{"dataset": "drum patterns on synthesised drum kits", "train_examples": 26041, "encoder_activation": "relu", "encoder_depths": [2, 2, 3, 2], "encoder_kernel_size": 3, "encoder_avg_pool_shortcut": false, "optimizer": "adamw", "lr_schedule": "wsd", "warmup_steps": 520, "weight_decay": 0.08}
Rows from block 6 of the audio encoder of a small contrastive audio-text model, named by matrix and row number. Rows with one number belong to one channel. Each number is 500 + 40 x the weight over its row's rms, rounded and kept within 0 to 999. All counts start at 0. Numbers have three digits each.
After each channel's rows are labels from the 100 clips, of 14848, where the channel reaches its highest value: "strongest on" is what is common among them; "peak in band" is the frequency band that holds the peak. Only what is clearly more common there than usual is listed. The data: drum patterns on synthesised drum kits. In brackets: how many of the 100.
# convs1: 3x3 conv (encoder.blocks.6.convs.1.weight, 192x192x3x3, each kernel summed), inputs 117-155
# convs2: expand pointwise conv (encoder.blocks.6.convs.2.weight, 768x192x1x1, transposed), outputs 123-163

convs1.125:505446422511462451508396502473486478508455497465436497506517446522524495449593586388512455473472441546472500509477524
convs2.125:476511542556417507516459514533418488467540452445463523541517446504471504521465517508437414494531458456464427503490481420493
strongest on: clap (53); half-time (38); rumble (25)
peak in band: 500 to 1000 Hz (48); 250 to 500 Hz (46)

convs1.65:513487466530492483529524451426467495496564498510486468507511528486483488539492496544527461509456458484535451509474570
convs2.65:527546519508456489529523483516529540550507559511494500466471512440468510430526521455540506517445464476571508399509489534512
strongest on: bossa nova (42); tempo: 150 to 160 bpm (33); tempo: 140 to 150 bpm (26)
peak in band: 0 to 250 Hz (35)

convs1.94:478538547474467450542487483569527579481495404470550502470552478477503445500471452501483534531487517491498477485486485
convs2.94:414590465570508577569502505512511508544516592564553469515434436514544501421535445581480511446506501546494589508473478426517
strongest on: half-time (25)
peak in band: 0 to 250 Hz (96)

convs1.30:466509483482524522511541481536445413453518431551526485499521469531509550526576465528530485451462485540461486540491522
convs2.30:491550529495450517422458495503454464529521458464473536540475482506533536426456494513512514534512523566548483523491500534539
strongest on: half-time (55)
peak in band: 250 to 500 Hz (90)

convs1.6:406526490504459513525523515522494467482478472470477489412533487516502415517445434473493488537458546413498401489440466
convs2.6:450506499540519519423473615458501499470492494557472486451601476484510528476496522507511483555408534524413573503544463481473
strongest on: clap (53); rumble (39); pink noise (38)
peak in band: 0 to 250 Hz (49)

convs1.9:438463484507587476478497510471513480520553515480561532488513536660401557563498454519516524475476478436487435482584554
convs2.9:483536461500525532512526504445546515562368473487473494422444446516446443516483503452507446462486465496461483527536478537496
strongest on: rimshot (96); march (25)
peak in band: 2000 to 4000 Hz (91)

convs1.63:486482426544397482478486446473432501461462544505490482517513480530543430501471546511504469496487518514514438488492445
convs2.63:496551518516560502558455466481555559552535502422499468497443477556528502495436498515483463480490534479420508522528519515553
strongest on: ride cymbal (99)
peak in band: 2000 to 4000 Hz (99)

convs1.190:552431449514500442421389464547518483465462493519434500435484495485498484462535583463490516525502433528455445558458423
convs2.190:545487462477546552466389477507443574512531467430467528524498505519501525476410552497504495454495484451448461469528479475459
strongest on: clap (57); cowbell (47)
peak in band: 1000 to 2000 Hz (61)

convs1.137:493504414501554510538538445512510498469541562552489492517560523626457555470554499514474523538527472485510508539583459
convs2.137:564485454456542487513517554524506458410501508496495522465514499539511503523531508476450480478527490534549463530587488479509
strongest on: ride cymbal (91); tempo: 70 to 80 bpm (33)
peak in band: 4000 to 8000 Hz (90)

convs1.96:482497425511469493415486519487473460489511483464492411483453538482534521424542534477477475444527436514476517511472491
convs2.96:465467507473516469443545427529369524503442483442529480538503505527523532519452485457472566474548540490474442490523531549433
strongest on: clipping (100); text has "clipped" (100)
peak in band: 0 to 250 Hz (100)

convs1.169:502426427479481529511446518509503397482496466551524527438530513539463432426492476502457523567462485479452421489552493
convs2.169:463489517455493491552501500544519511525475523544486455449497459502536457495462496473516421476534500484444487564550501505573
strongest on: half-time (44); mains hum (42)
peak in band: 250 to 500 Hz (87)

convs1.48:433485504479444476575466453465500578537471519582504486413547477534412488464497427476537482554491521523527493507496467
convs2.48:537488492539467548459510609464447530530461469549419505463584452490477517453526497495501420442430471522503541532462432510430
strongest on: rimshot (95)
peak in band: 500 to 1000 Hz (87)

convs1.71:471469500520473498489483474447454465553496469547438448439491473439482575537554472439541541533463491574451511529452534
convs2.71:448487559534441474557453503473479547465523491430480460525486476466550484500447526541469518439455489539538476529563526570497
strongest on: half-time (35); tempo: 150 to 160 bpm (34); pattern: random hits (28)
peak in band: 250 to 500 Hz (46); 0 to 250 Hz (38)

convs1.29:506499582443429515500500502452525529518552519489506457461504473478517436467468513471506450436435521433482517491480466
convs2.29:522424485477534515499493419468547552490535503536480543439494494504590443458557453461525471504432449507473494509516493490484
strongest on: bossa nova (48); breakbeat (30)
peak in band: 0 to 250 Hz (97)

convs1.161:564514462494536514433495493483485535476501402527547403526431596442502443531505518517532435494455515438516457463483483
convs2.161:486505452490560448466533543452493476493469452541458463422522463500515481502462532526470428519457534517495480440458468543485
strongest on: rimshot (85)
peak in band: 500 to 1000 Hz (46)

convs1.105:489436576525502483368417528534532552463478487498495510545496561456465506485523591507435494505520463529527441530473547
convs2.105:504486477474455429449472488515505523554567483593500442421489488443506467492517466441496426436511513497514519428509445532478
strongest on: clipping (67); text has "clipped" (67)
peak in band: 500 to 1000 Hz (73)

convs1.126:496499463486551485524451504508555524514573554531478473536510446617452612424486416465487437527515543515532461520570505
convs2.126:568503522512509483495538508456529523524555536532497487460518448460475461483549509445506499483497533554484532463473463470501
strongest on: ride cymbal (100)
peak in band: 4000 to 8000 Hz (100)